config = dict(
    model='contrastive audio-text model',
    input='mfcc',
    tokenizer='word',
    encoder_stem='single',
    encoder_widths=[192, 240, 288],
    text_encoder_fused_qkv=False,
    text_encoder_inner_norm=False,
    text_encoder_positions='learned',
    optimizer='soap',
    beta2=0.95,
    beta1=0.95,
    shampoo_beta=0.95,
    batch_size=128,
    lr_schedule='cosine_restarts',
    adamw_weight_decay_other_params=0.05,
)
Rows from block 6 of the audio encoder, named by matrix and row number. Rows with one number belong to one channel. Each number is 128 + 32 x the weight over its row's rms, rounded and kept within 0 to 255. All counts start at 0. Numbers have three digits each. After the name is the row's rms in percent of the matrix's.
# convs0: first width-11 conv (encoder.blocks.6.convs.0.weight, 240x240x11), inputs 195-199, a 11 kernel for each
# convs1: second width-11 conv (encoder.blocks.6.convs.1.weight, 240x240x11, transposed), outputs 195-199, a 11 kernel for each
convs0.57 095:087155128134105153107152126102128145122108167160145143116139168126171143135156114132099104147098080105132163163227098072151084186149128116146134138121124101181103127
convs1.57 104:158144111094085148050175109144073209192106066095145135110199131095072126103139181128142124137162089099133120173115019149165137149130190102166081086034102145146168167
convs0.58 087:138098107146115088106140100123098084107209053147076155130156086225189105120133084132110080128099129174091233161085173096075168140116102122089093185104126150172110164
convs1.58 097:151131116130185111140124120126102130107117176103077078120087132151092157153111191117136108158051176088172098148105117106146077106110076177120150009174107125142135159
convs0.59 090:185122090160077141086152050099118148128136102112133115123161083141130151087166145152130075164119094138085119140168105133138182164044119135088215162130061108149127134
convs1.59 098:123125110168128186128141178150089135163154136118159123131158129116141152143163080131087148065152128146028131211149185114183142063024111144099108121112152172178160123
convs0.60 096:132113149178137120148128131131082106097125199181192189143077138081094069166129127174081147066176116146158000107135140129154173126042082123158105087124180140142135067
convs1.60 098:147134133113131179137126127128133141035070131156124089164123130207171206107162096130112114132135120125204127134209140107141071130122165125175130179132105134167103108
convs0.61 097:130161139188134177140165119158104069096100152151088127074125171149086137133178200173143091120124092137164139083119161152143091107185141130052126059170138157150094144
convs1.61 096:091092119134145156139088140111088092112122139153171108147172121135094187185123118090162115128108141182078073109098126149122116092149117113137166187184102119100086155
convs0.62 100:107142138142147158090130085140089140149114120133078083166101152078161140150139211169128074136036118146099170104167128089150112125098153141164141162143126049134087120
convs1.62 100:130146126066121093119110127187100074089127121187096082085142143072090128110112134140094077137184144129105058111046113144096157128119075104157177074125118125106143146
convs0.63 085:117108123103161062157151130076077110126139162130137136088168116055146188176114097158061112083165134101134157119092154188153105110153196097125130137121089154093163103
convs1.63 091:126177105108151138155144113095112127073203098205108137139067128110155133157155074137078175095151114092187146161158124218172092152136084170137118133028106125156173130
convs0.64 117:095145101137126122117119144126119085092091091134186137171117069064184103110188140076171122143168089136121082134176114181077129156114170166137065173085112085225148107
convs1.64 107:141110085113096128104139100116108102140120135179159083150114129067133116086150147111108163137118157105156071176152049151082156161088132067154134102088098161163255115
convs0.65 096:135073160125149136153056128110127136130154076129150133086073117082125117170097121121115133112110157096103042181186097128123142091136144136132135108161137138154171127
convs1.65 104:117150150085077076131144133125133074070090150154130117103129095122175084128100143131147140167110119137113116121121127114138120118137152124127142126123073128079149142
convs0.66 084:134067139164107118127176128144100134121138191071121131042143152105118121117106142098137107151060115097157149121190084097127112147110109129082152096108154023142174097
convs1.66 096:122124145101137181110108126057113102133095140157127100118162215114069111156148138156126158084189161154163054135167180113102091127087177153090112064128112146133107100
convs0.67 115:152127105151125148110128089161107083134087105079127155137176192113152134111162126174132130176100155129127150145108171123047122132191161150083133100129152115116136079
convs1.67 100:134132116125125125133164175170140124120082144105136118157122005114103132132148109183091162117131131158073129108105109126111073095154103172105129089109126089134200124
convs0.68 102:120143090122169131105169122131130107133131135180198041128080099121079138160143060135111202163122190063107143079117165151099100154126110124136146118099148121120209142
convs1.68 105:134134125107101099132098129140149120150179125164144150102118058124110080135076136109143140164169116087112125138130113127180120131141114146147118094087159125116119119
convs0.69 119:138126113103111152091124123146136087168084148126158113103111077145145149122127111122129152079101171153094075161050123191066146082121109104107190099092141107139122124
convs1.69 111:131124123135127106102154119107130152103083025118053126093124163106104180140085163149124141152146125109127129220121160171084170103098139124162150187094149146136101036
convs0.70 090:121188127140121208107115104144129118125102128150122123103133109128126117135168163104090077130126146135110164131151078134148109092027129142078116119178095153151129105
convs1.70 096:122108147109164104137127130136136149086067123195162084158050163136065136174090134132117192125118160096131146093126173135129127108125079197085131107121060128088160119
convs0.71 124:150203105131122139150124119142132170147133138120166076065058057186054112161103104124101114135177149074073164030137162089126130127110122120148159142129116145151145066
convs1.71 108:149154105099111118143116141168108175106105140143118140086129100105174134131118124156123146132150165163089122125105130125165119107140164162147101140107132114098092134
convs0.72 093:113064105091153147156172164192106150110134161117098124079142133160182095181149109114136108123114114185161057113154111239066104219158179109082117168143086192116142145
convs1.72 102:142147157122077150131085113093114118079128121123109113139114123163098110209153141153108069128111148112154164169121157140072139107151127109178126076193130169079143113
convs0.73 087:132086096153127167172123051153146122171131156182035093056164160092118079107089099201131163077192160127158091056135184110066129105154175078160137114110112105177086111
convs1.73 094:144142132124135120118104163144078124135110159127219108133166115151112110169146124063161127145123195128130108118048100099143032153104135127078105127142099100113110136
convs0.74 084:138127132092127129159161136120125126100135144191109153023153111145025148142123112098107086080117151120070133098161085116044156161146046146174062132155113118140124102
convs1.74 095:163121094121186203207129094136102092153121018079135132152133147128131131124080194155147122142117113128108136157159173101157182000127111130167131078141150127106144090
convs0.75 086:118160045167115111121110149158114102137140147137115138164142129131158139144046114084107149129096162103027217169138137096122129223078182110059177085131090181170126143
convs1.75 093:133055143136145093112149110180116056111101149171107109108115124085156131159108149147136165159120087147125118196140187105127087160079140129175123147140135128130132129
convs0.76 090:130081130108137108132147153098141126095094118132098133105128177209139140109111110133079110142164151060126110125084188181151100139158098135095092106146118138102141147
convs1.76 094:171158112112137159105129133146100061112212225065037116125096146218136139128122128131099131126159105092142115172157194190162109138123128173135128132114198129116146117
convs0.77 128:119190111125132140110100111129192075093165140102103080110116128128151109173151157152129106140119167140124144131143118101157045127137109130179153151100125136177106124
convs1.77 114:116105197163123089124181130099131107125119161110115104131124092239135093136109094169153103077136155152128152069173086120198069130128176107106149106141132144108127106
convs0.78 089:125093130163099075107118121087147090051093154138098133163211181160083124079119150099120176128119101152184098115191085223158064114132090109081137087133148138146108164
convs1.78 098:154127146124127141130078116127126094152197149121124088112133162136127116116131138138143164155137069140115123131147147133125212155127158140121125182096120160121176129
convs0.79 085:170128126093100148084181123107121128142159121141117189150121138082108059160136100129136138094151122104132149126130090101143138174124137221156121144114140110157139125
convs1.79 087:113176134112131142176088130077096131153195170092128106153084097090143152139175121166170102145094139146132156100075173113120094138089128160158160108138137108187110122
convs0.80 080:157125172089181134121086125127098109155115203130140171113128105090042129052151134128141075098192132139186077112131126129190079198127123050125093093114118132168182166
convs1.80 093:103126155121110100116129089205130141118128140149128118137148144104149123128107130153135135177163137123044156152081147036213053120131102193144128149127126115137122109
convs0.81 101:114142139129153094118157132104100164151116131203107120118122120109158117136120138136129102144144133185186116101173108052120133136077162133122122180108127090116080130
convs1.81 104:071114118120094174164139127117121116172076133142076100138150115121148119120140110093125112126139130089107115112115170105101076158079129155169075123173135150141039149
convs0.82 154:150137130117120129175136129119112139153178120146043197255105141188129198133101129129106099142144091125229063166168016121196159127207136133191119113123164101094134133
convs1.82 115:149163143153116110143161146098128139167239103121016059098140184149125103119117152101139091138118147103133137147099097167062150120149114095130084096143133164092164119
convs0.83 120:092216146103145118131238128092169116181173123099096045117114153145129180173115103122127122105132100137184096140081152042177100177104070147139173114125114148107103172
convs1.83 109:135119141157097133094126134116156173185061079119093127120176111129123123106149144167122113096062105136136088159122039086114160221154137132139106132147129120109111113
convs0.84 113:115179162148081112139137121157126156102122158165089087123152164149130149104127165044087159059156086073069083135107125126173150140096128125126168146170150142127131169
convs1.84 109:164147123168155143108132165115131071118159152116135124123144195116132140159097118112138113082139150104122133130221089158149099195111120152153174087123106110112122119
convs0.85 093:119149140167156130110151184072131185194117123105094086113141096129149153128128059138107096134088119162140189164148141186118168090128112086117119073172125105172144102
convs1.85 102:176155153144159151108155085124145103156099056031118203187159205173118080107146198140146122109153100093130135140118126094116147095124160113122180116105138138111164111
convs0.86 087:148111105135121103104127115097121146156135126163121150073148127225094142129124137155166117191163103133112200129056131152124146069238132114088104110071148116165089158
convs1.86 091:135146124147143124111121151155113138138081109081081129155161106164150131150149134103125091105120131148128098052150100132122107159109116156158135135117169199152189109
convs0.87 108:149103143080149103096091192162138088124123060089088128209191129201125108129111149105150141115113107096171144117118190122206142139089103106086115123128121140145156064
convs1.87 101:154135172123079073104175100100118053096207157191131120075120120136122155089119106098153088143124121049200141202185065094126202076089179124124079151185110128170091128
convs0.88 090:193090097135156139130102133111151136131095119079099120132110106141147124121091110077153139144092109181157144131089083104128163194120169157183155096071109109093162160
convs1.88 095:143130110122131111090156108158106125125095104175137169126109153131148119146129098102166170171130095192134133099060060075150135188065136160127150143103126139147152155
convs0.89 077:147149157133124107124096124074151105170132125135134173074139099138179156143141110161109166134175098152116086157173124113114105140080088086126129148158129131117146187
convs1.89 091:119148067135143136110122111115131153157170147134110147096150038076110094052141127049186170192128150218118215152173092125131174059121130156151156143150106133109133152
convs0.90 086:159101128114120077159102137102161126149128117155156139128147160157124210172131123176124166122138038129111146123170133162126054182124094171064158071098089129122151150
convs1.90 095:103103101142116109019139211141126150105159110093148136149104082107170118134166165109167102103129130206131116043174189062128152188168096114138134076090124087150134151
convs0.91 080:054123170153116105086112107170135121176112152132130178163127116111148094132119164124172160096132083168129087062136123112137104165126178107106139096137187121071151121
convs1.91 087:111138141164143121103093133157116179147133173137112123106115077108135134074075143129128199149140089193140094144168133074101143157139139135102160113182142150125104169
convs0.92 080:143175105213125158117171106103062111069103146135111100155125065104133129142108106158150140162165046174088097125118161038126152116099123109133131123119176174177169096
convs1.92 092:162103117132084116109122121120109172088127147120172150126116162119181111072173168105094139108162155166164134125182112150165160123110119113135202100128137109143108135
convs0.93 076:136142131119129060084112063126137080075152180179135090154144130060102109055098104087168132147121165096128105110092084079142173171094168193132188143121129121142137053
convs1.93 087:092127092117138127133144141147106127168121137138104172125129078119165159132138195088137170111126168192149112154073106171114032124178128126085110101155094087103137094
convs0.94 099:129133107193064117110113135118116120138123168139156130124049137097138149087179113128145132128084114121111121119177089101101108049192107144102127130154163152102159107
convs1.94 107:132120130100098168121084130146110123146155165133132175110115157093120108142143129113086103119133124032175130203160092182157111138129123122122115127102139131125164099
convs0.95 102:097136178141177084124124115101133148132139113097102165186175128085027098188114134179036123139156120104147107156111115132093147167091156120172096161133120121086087153
convs1.95 105:120121125103128135095142168100123175154122157124168116037129118129114136105148124104145112141154138126105197042145164075096158144148087161090155161170084134100123099
convs0.96 100:141143088082190054138095133150173203086131135094108087170122114112112138118061133098130148125143093109136175155162052197100079151128123171089080124149146130212137129
convs1.96 106:139137175145137109120116167162147051092179066138133162120115169131118154101154141133187124139154164178139112123199115104098132158111115104211091125152094075106206105
convs0.97 111:148139149076119155119099148108137158110087141116147085112153089144163188103170110109108170147115189087131216150126148075152185121071078104190181128137181030147133152
convs1.97 109:102130162173194100075148160142128094114129118145086190177148141162175107090138095204116134129104138138102173070078142060138153131091149083122126161143090129110130138
convs0.98 082:136082117127168118071139134145095120078156122122086110113179120182133110165124107127142115160142124069120129107135106064205160078179133118099132096151150123113069163
convs1.98 092:120171130172156116104127124130114094131086124128099096160174219170173121145108109132123161115106099169114125147132138120157162127162152174086166052106134083192102100
convs0.99 119:102175081147156187132062130119127098146137160154108096106079144061178088071142068096096124152094152130094164143109127134100064183174140126053188134135110210071106142
convs1.99 103:159130151192157120149112136132111146077008069076118091137139194227103066084149137104148119139189122170092184110076145110136120137136163145088087179141140094115176151
convs0.100 082:152136096056097151132059152133113119184109096092123151109211119158143078129085156129069167088151179103117137125112129072121128122132169147061099129142101164127151113
convs1.100 089:108101113110143154124105137127087131129123159127093135147125069105118091110107099166128167151180115124136176181069108113109109194110145114119116130090106125089148178
convs0.101 108:138089111156114117100111087118079140135165118086126088099171208149186143138135133142130119148172084168129186122076078133152082168053156131131105118093138136155206143
convs1.101 113:129108136117097081134087131089177147146128139138116139102028128122098122089173130174174166144078099120099097081128136091170124104150110123160169129055091051163087104
convs0.102 082:098131115131138052083130188113110107153100086109137167141118079136088138153156134127130111130167107114133121087170168130076096141114143149134143114137111126151098146
convs1.102 093:150050119118113119099151106105111120135075126094105098180169151128126122128176106185117097140066174119066109135133142176185134117097105155143139179080159138100112127
convs0.103 078:103132148096082142123151096129089162125126130193118085106188120152142130131104132104112072112115137103144176155087143094115218150118127138150154142077134122098076095
convs1.103 096:121115147110130169117132141117129071126104117133131112089173142159108123101190131114105091131125118126135101163148121099088110082204106102171066126122135129074099146
convs0.104 094:173114150161101122129150137130148123147120160102119156108093154124128067106139115115160152132083131140102095130219174064051201105190146135100122130120113150133128155
convs1.104 102:135190113118112151134109146097120097123133104041109185182148139082138140113130152101156113129127095127067104119120082148107067191093114173104085140090111098128125164
convs0.105 108:148114116140144113138116131134174127120128128153085164099134137092165147123107106114156135061147100136161206111156105130097136141111135148128113103128123124095168202
convs1.105 104:145117117129100174123126147138125153128155134131086005086071115138194150110129132086128143129139162219099136173125075159136130213153131188122145132168071082068135163
convs0.106 081:104149143087126134054148128162193135077147118162181181131128099120054175124148120132122087159170137149130127167157092149143102126096120138163116104140133165155139160
convs1.106 096:101095120151183149085132115133109153123130080145079127132134041155115104141118128068206107091151145127142114084093108056131119142189132081144076139104058081131137121
convs0.107 109:124112096159106152142189136138131114140110134127067107103160133146118119143116141092134151127127108144162148057040101139218111118110135135136080113151128115134118118
convs1.107 107:151136129089139103117102158124133124206167120111108112136106075166144138102071173111165119127140096170074061145121088128116112101109095054152096144175072099154120156
convs0.108 096:082174171174071119152129153094154158071146110138126119151115140106162106076090100149137162174116084054133190086151120121126222093166140105143111133109143144113117094
convs1.108 099:183138132108140121116168133131152103135168170164140164142130137140123129098140100112144145123111103164085066161153145136113120159106105076163126188121120164139103111
convs0.109 106:126087115150141115121161124135140128126122117085195182168092127070093126109099168133127133180106081189084127212072124122102163161102138102165150100125089136172114133
convs1.109 102:126156137124206164135135116135148124138212155142162117135089067126109123130176102126084113099121135091168178145149149144206126077135165124145122152158072164130099107
convs0.110 114:147141095119141103142197102182126136134085086123120143137117135124138161133170138085133094139125105106077107137115125114162096198136101104120152102130070148135111162
convs1.110 100:153132135180086125168126118125123143161210027120127100146072106102123087116102121125074126100156131169151160158115072046107091177081102117159157129146124088139123085
convs0.111 087:159097059121083176123191103086170121148164119074126080106126123097104116145143158152117091135122154140213054157083087075125151111139160145119126137113119124141108173
convs1.111 091:116080075095095107204145173159096084096104088131111122125121145129132158149170127131100093173115130118112040125124109191132131124159152130062093134089100115171218140
convs0.112 106:124145164126161071163106173124130133189086120115142100071123156108111130153124174187159069138115132129095116140123139170096110146063112163095128124158136115157114144
convs1.112 105:127141103145105134157155148060163068138215121052067057063098124173112123121156152106150072108114144164198127089162138087085078096046167175148099118144108104127157139
convs0.113 084:108116127135121065098157172144129164082140108048117119100114114132158120122110175126138127151154128158115092129165174102193127097124148161086099096129141131149136149
convs1.113 096:127137120157118130156122076156153128135124112076136114169154170122068124106108153126137132126121143189098175106111097113113132165114126071166162141137143122069152131
convs0.114 102:162129110149160091106112124163120141080089093147153071127131178150164117152111113162100113157186150093149182110158120147207140022171155126147095156150130157123121152
convs1.114 108:120133148128128132123141091059124142103176173166206085055050081138172155066119114118112102142071185089149143165152141217103085119136117128149097147145109160137099129
convs0.115 126:120109157129095143101116148119148153186175237194117105063080123155098173135149108111108141156101101139169129150188176255154046084133147154138098154180140090106147084
convs1.115 107:113127153170144117106117157162141101105158108101154196168158170114083082125154103200139123091117114160106127177156172172122209176147139192144128090124127126090132112
convs0.116 106:160145147130128117137100087109124140129139121123076152133109144128100136191113128122104108156176195099113080187137103067118088170080175199169157137115086138119069129
convs1.116 105:103132072135153158149086133121146164146208082124157142106131116133182126160126067140106137092138150131101179141174150170195126183064129162136092109162073100102140138
convs0.117 094:117134079122140164135118122119122147126103113102144098148138206191108151092171153122156150097141102123195164118137106136159176012159144096120059213112162112156094180
convs1.117 096:153130118087135130140190143094174105105161132132115105155169085164163175121074130125149118170097051137106113146212130153095153144042088135150111110123153130174087125
convs0.118 092:142150161194173095068146157126077146131121102166094146156132111080129108087172152111093151111173162085174119107099064126255084113096115167130068116101224124087098150
convs1.118 097:129153114124062091127175082140120083140152130102105122045088159132125121126133161128122100149115125115088195110144101141112174108094145163161137162096065128106104192
convs0.119 088:129084152142131089172134157083147123157144151117161083133180153102119135183146132185111073117074173130080120134166084009107181128137135099138147113175138108137128128
convs1.119 098:143142120120118120131169125151141133136143199198140091101116116129104128088094161122132148139159164178115135183131105058125187114156193180153136131127114116153084118
convs0.120 153:118113126150090150143090115164094124125131158117123150157086109140122135123105150166101153149104108143079181113088148066126105103185145131132176072139106118155154127
convs1.120 110:136109121153105102138115148134123115077157148212182234232174108059151164083101173132122141149182138132132162197116144177164124161074099163131105139164116107101157120
convs0.121 108:136152137109117163147179142205176135125123095095114128120111140119127118151140131109073108158085115164073138129163123097128124115168144128160149117125146171089125100
convs1.121 092:135104150102094094123159115115080126108088129112096119149179176147127155124091142101084105156129126140080120055097159135139104149210132131173129112128137123156110184
convs0.122 130:107143074160107113133137166135157093128119115121143122061146165107169130130069143133129117064089126128056112171077117172134100191082118184084124121169151164088122156
convs1.122 109:104146128099106059105121130130151099070100121117132182116188125122132128152136110123092117098112102093085162107114112144115210099077139106137133106130130168169125149
convs0.123 096:089115132140128146157145117136161112123145080152145210141144071105152138118131122078153166152201172171028153096152137083120124239081127116062080157179194232138086061
convs1.123 095:179180146128155138141132150106148123147085043004127183125076098019090101137143118223128133152082126128119127134118111159074126113112087099184126130122122094138121133
convs0.124 087:138091128143121110132118133180087149128071105149129094150141068130187085128180160161125119130103124136195129042162130045139168121147108127068103165084208091127065133
convs1.124 101:128081129102141089167179078121120119175114170131093051108202210136177133159105125138097117162107108137191125109130105174128154153111115169128132103106068100199153097
convs0.125 092:104191127089069101114172162121173197169106093118165173172148118098124107142125105120150084091094131130122130132056142097198093175177140091075208122106145082145169128
convs1.125 097:150130130107177165115089145146122148107108211167134091095145096143151134145141124065140175100162147141167197178081110129128129148138135139146144092111159077098153123
convs0.126 088:133125103112116070135137135119162128133119187158151175138157065125091125147148134167140124160189068195117129116144194121089136082066149061154107158154148144132096162
convs1.126 098:156127146162110150134112141051087100131104118132193133105142175129146112123123078117103124130113083108149138089146110141143170152113171107071170121147193116135119114
convs0.127 098:133097095159062191151090101112170164138124044154153154116132141084108127074096152152113093164124092162163012151130150222139112142149089135176140082149134125105132150
convs1.127 099:140100136187100104086150155125135131116095100095189157129080137104077158158130126165189071060125102123138115122126134111159219127109109133102078134138089092096149125
convs0.128 089:134138161126150137170111125139126096099142104127095117132130095123096170120114126144091090109151092138088097106123151126111102109079124138084054173135127153149143126
convs1.128 099:144136095097137151178129131122098102108109101143183174113120109077098136153130125125152126153105146152158108103131169160144042142109126123126152155094138134125125126
convs0.129 132:103162128161124034184098122140142109130111116124155127099063110107096168137113094150115215035215108115155039175093146102093100147132104148170113140147098121128131123
convs1.129 114:141126075107131135095089122126125120144104172172142068148111190119087111144130131113071116158103084086156121055163099148117134169101122146124131142161116100127146105
convs0.130 091:209100120133057165117132123142115144152103115156077159089182171146102137105105135168125191062121125120096104085189149143119182132118224092150145114088141125090044172
convs1.130 101:152131152117160167127164119114142132184134132120105082178130125113172147141089129101108171188129146145134226124148138100137116085200112105118129144143164135167115131
convs0.131 098:151111109082136133060138135106143081162112144099089097132130190172025150074096114215061151151100175131144191135074147120201090086112114145150130128071192133167087176
convs1.131 104:085189127144139132130106087099129097102107084150110146070131081205126141142160147130065112160098190128082089078079107129147123175138148133147058163097153102136191107
convs0.132 110:147157077116157116128173086125121119127144164144118146191133112097103111134103104122161113094134123111152100129114157082092067086151117115143172111162077084144074121
convs1.132 101:122147153157163171094114126149119101088109112134131123151116110134093162077075111114119165153124136218082115129109141098082141114139107139168164153126074119177115085
convs0.133 076:090047129133132129138101142117091113195190134133120100129145053156100152102093110124138132169124084117165100129130180115047149146110125137144140149134141107081043093
convs1.133 087:113120140182174130114107090134167163169110138170107108184137173096137118168116160132114161141160099124144000065128104162098183123197107143127158076148139193143083111
convs0.134 122:164093118128088063129189140074110131098120160097137156069143077102138108149128100134117112093124142157125106122124221106087042205113140134119146161083108115162078133
convs1.134 107:138124140146123128135126127104111064122132177226209164129150185104160123129147156147093178156145109115081133081174119177092110140095125140154117100135138127115192127
convs0.135 096:151102164118113182177125110127128168120134131078161134140099157161099070103126129171137117129140157150108108122141149106058132137103162126077138119137117120146127109
convs1.135 102:094158157153180086151115120086136091102117098101121161174147125092119170123122112140131105111116144094105120110115140169151145218145178153079158121156174121132125101
convs0.136 088:172139099141071118096137107141185222144145153141110126179060054138160123143118097162132156163152055159120102108147208135156133124093093116112186165107157104084107145
convs1.136 098:124119136073142117098116119167106144163125115095084127077115123140125142121106110108155093123139144169142088178137072107151097144089125087145122139133163162124127113
convs0.137 086:138117134089132119120130124128129156191116115140106077172158115145125085109120117111160111130134173144014121154124083163132153061156100133142147121133157150199120141
convs1.137 097:137158158115147165152115112145130192141110178187187136073117047145141103154154091135137186085120133176145163166104091136067185153122091124110118174127146097080157182
convs0.138 105:102126142093130123131111141142088154132136096129142128179040130141144108123152138096136160117066145139072085096121085133153173110111068170083126119163118126085137155
convs1.138 107:104137149117121119171100165115115106096101079149173203154171117123135096131086155120164124149149152116182164077105181122087141122129123120173177155124135096104124066
convs0.139 085:121094083166156130176157117180114106171099193084126130110089195095097093176107127114121170074121100128135113148121139091137181130204114145093139123075145099154141177
convs1.139 098:150155149123119150169110108117104161116156141162115138110194118077121112129130097142133099131160127106140061131081199159123068152085111121170148163079168128132138126
convs0.140 125:125184128134161110118131143104129020166123156166165153121096142134166031186143087163135134137144090116218121100109135106087127111149162125148128069118120129117130118
convs1.140 112:095127097139148118119205095142129089124087150136142186182128144147130141171114092117121105127144169120182172139091187146092132082173134179094147092089130105113118125
convs0.141 085:098102153114138131126182197131084160150139158151081082121133136175123137116144132147138149143132074152061123139105138054158121182207117134159156097182112040080114131
convs1.141 088:075122091088137201143132103110164191118096064101136167144127118125142105070169148134130165201148146202148128113159117121075141096104131160199111119037134125143131108
convs0.142 095:168141168118196190120105136085108127131161164089168108132106077136145178064129132097113090110114066163183062142129110114098105120205127122086140123105092109132118127
convs1.142 095:141128128081075085149142133105080101107069146147179166084064109140150086108142164134129103133131077154105104117124160221142145119111155124097057081125111141172142043
convs0.143 081:137162137106136094128124131103176087120106078205184116032200141129116146154191093121185121165114143101105219253122138139070138107152125187162104123104079106141136156
convs1.143 095:122108129141094082207113131161078165170112150121105075146152143156120128134101140176102128128147134107102156064125116110095122175168171170122121144134129132154144098
convs0.144 099:151122153166127149134127139137128128107160110124087111091104146135147147151126116129155171145141202120093127191074052105156114115076078087174137135186141085112068103
convs1.144 102:117126172118096152181129093157110131110174138127145123115120222052148138149122091143093152125113170138125113077108044087176156108151126128152063097209142148160062135
convs0.145 089:132219113152112167068106138140193123189225152206136091111104094152099127130181137085118118085115158173127195114087156086141168125130106189156153079112101174135141124
convs1.145 098:123091098137150103109149173160125096087124122151213109121111107082103105162198122074124164148097089202206163197178168145096032105102104154149115144095150127046108139
convs0.146 086:136132141103076121087113155092118162179133052064124089100090081139132144110126177121125107099098163110056103183122147150070182139099104104170112153170169103187122119
convs1.146 096:156123113143120094159183125044095143106074150181180115110142143155114146095139138103153123075115139217170158153129075101135142183076152147142086160125106077124175110
convs0.147 097:163122171072154136079126107092111135099110121021116147209145144094175117171100091117077143110087124142037124137108130147109157143154128086140105129186141151142109121
convs1.147 100:096121147129116108138078136150130184102130127184135114141161111117111090122125143170125148129143125137215164137115115146166133163078086121079167071142114118158225121
convs0.148 120:100154112085136121144132133136141165091125137140148175138173118129177127168126106107160159169151114099094151110077076216146149125093130108169127117114120102141123097
convs1.148 107:061170143160149093166129120058132043006053100110043123126170158140131108134123092100100090137117124131161149133112084101108198116134143124125163151183110151137114141
convs0.149 109:135130143097097107120128117179122108080163162164234191108121128105108151087147156169126147144154101123099119155143140086187131071179141121118119141152125140177098138
convs1.149 101:107134124134132168125094133105126142182152119133103143099126126112135188163118136122132150072114126143127126122135173034115117091120103120132147104137160138132150146
convs0.150 105:105141141115113095118129166135126110160169124148137113173128121171127144194127160129102097122143081120220255142130179174114126111110099117129104179090184111132140060
convs1.150 100:163088122105137103128139133128176115147191161189124108126117124117133102103119081092146136132146149128102105175142154171095119236080133167089146144148147120149171114
convs0.151 081:173083093087131124128122120133103111129113115152118125088155136144143125124137108108107137121113156131124166154116164146122155123094106122092155130111111156103109145
convs1.151 095:135136053139103181135105119132162140192172119093162114206130108145124151093094114163108109136121156180096166156178083057191159118137111149104132123105157115145143131
convs0.152 119:139130151183130158150105124087141147178152168122110112148073058214179084107198128082136151119097121174092125108135084152154151153111136096096108154090152153081105121
convs1.152 100:086137090114135156156126161147148166172148070115059080126092135147128107120119154117119061125128222096136084110148122100093093109191147171135123118130099149098157130
convs0.153 087:116164101188099153156091140150105115144172150164169141146077078112127107089109155154112121142137153220131154120108126126136203114154155144161115041106114154129125104
convs1.153 094:081165184132085136140125154110112116179127092139204154110137174154126119150130144121123175128096154101097100143184161118071129136135096113201104083117158159126102135
convs0.154 126:107122171130124123143092137168136132147129097141095136155150122115132120122145083128082066085114146130117161220105116147128152135016114068096092134128127100131175129
convs1.154 103:164117175157133128151132079079127118167124139129125130185126137083164148161114134137142118125136035132002142126152088178123169120133180146113188158112150107146108093
convs0.155 110:123160152107120120129100127145134104143067118127172130124214089126171133144143082062139135167102130187073139072117203115130062129118104183104153093110103105105137146
convs1.155 110:150127120118114114134075124127126145124106211189145218036169150168127137130139117121114114170136102124172142161167124140131157100113151111138140104150126217147122091
convs0.156 116:086118157150138158098121107142106077136218115128112157087131160165144235109102196130117102114144173123188141173107027151212071105092121168065097142175114131098134105
convs1.156 104:126147070118139146111121119084178083090080107156110153100167136186101137093130141140104101099158135214115124127120094141167197175106128128090126114138137098128148151
convs0.157 121:174161102138135110052152118128150049072108134116180132161114141120122128119141088195180097047140134121106156123107166082159075105101117159116120101141151097119138124
convs1.157 105:146139145122127130086116134179128131104120111159101100170142135099104133152082149142147142166121151139181154160131096147179128154112137141069083180137128192119101142
convs0.158 108:121092131066114085110192152147108151142144143098102141164097084143196076107119128106130118103118150120137104120112176142212119155121093169100142137149133122072119140
convs1.158 106:079136149140080124123119126101156184143144140204207190193090115128134141161127072149105129124143136140111146172208145117122136116111094140122136140083134172127071060
convs0.159 080:155133119102108090062132137147127157120178097149098111095112125169106122137165144159161109144127150165137180152149115152041138067137136142132121150117082122181161102
convs1.159 088:096117131153137113146109128158194145132154172131141129145133140133156178182116120128113139115081142142110123100134163142136111038125123135118202136122123140094106157
convs0.160 108:126134138102211134123151145121168122074119168111149101151089106147106125063103108108102163163145153129108144087117156196113222023122133067164100109126133155106129144
convs1.160 108:114107148103106140106085172159127063077152125114113091125136161099137119108170109142103133114130142121142148146139140133129139134094130099086126100134166116106157150
convs0.161 090:151164126136138140147084121135136055137123147151193133137122157169109168185167215189149093099092126140134155172172122090138106200126115080132161124176111091072123121
convs1.161 093:112210121123113116124094120170137176151134140152110153117192064129137171121139129131107129151107105148099091187059176063184150156109104125127099129131148080121218153
convs0.162 110:144163144107120071110076141092079112188126065160132121095128082061134114107109162128148141162134111100104163183113114154163106095065095109132126151077121157131125143
convs1.162 109:104125084147116179170175146082130139082164172161151138151134150114118130117134093097133113088133122118160135129151130171151143121114120100142157162162190170120168112
convs0.163 090:166118146147132162107186151139117107135099116074143161159080106133144124134165102067157121180155117099117151104170174075131095126164098136168145079120173102125145149
convs1.163 099:138097127160143115129183130105115084129217130183140108103136123135127109180105145131129124143139139026144124215200093145154128125095129106192111113142111138151146127
convs0.164 088:120167130105089091086110123083134203148102131076179150131119110129141121171133182124136136124162108173182150194134160119141244085133121142138167124145110090192213078
convs1.164 096:143209129112125126150127115112136136150103160172101128107151118128064135083132078105144164172094137144112182141152161094187107106133135143131126210167144168145141058
convs0.165 143:149056097125109189094173092117141127148146148129125125127154141157136130142159090116128115116114130180103117155144140147000255163090092129147202099181120145094094121
convs1.165 110:095125127157103151155093145108132139189166085113083193131150134171086125131107157102142103119138105223092149141096129104161123096181128137116130155128158135072137126
convs0.166 094:095124184080162147129102121138090137138147083105132115087095115160107082083135135126106145085152135056163146130103135131122092110137135143097158156186182096166149087
convs1.166 100:137055130150143113162128127135058137135120115102104156143143145160156118137090108147134178118178104116164070085112095080130130142117146123134073093143136089140128112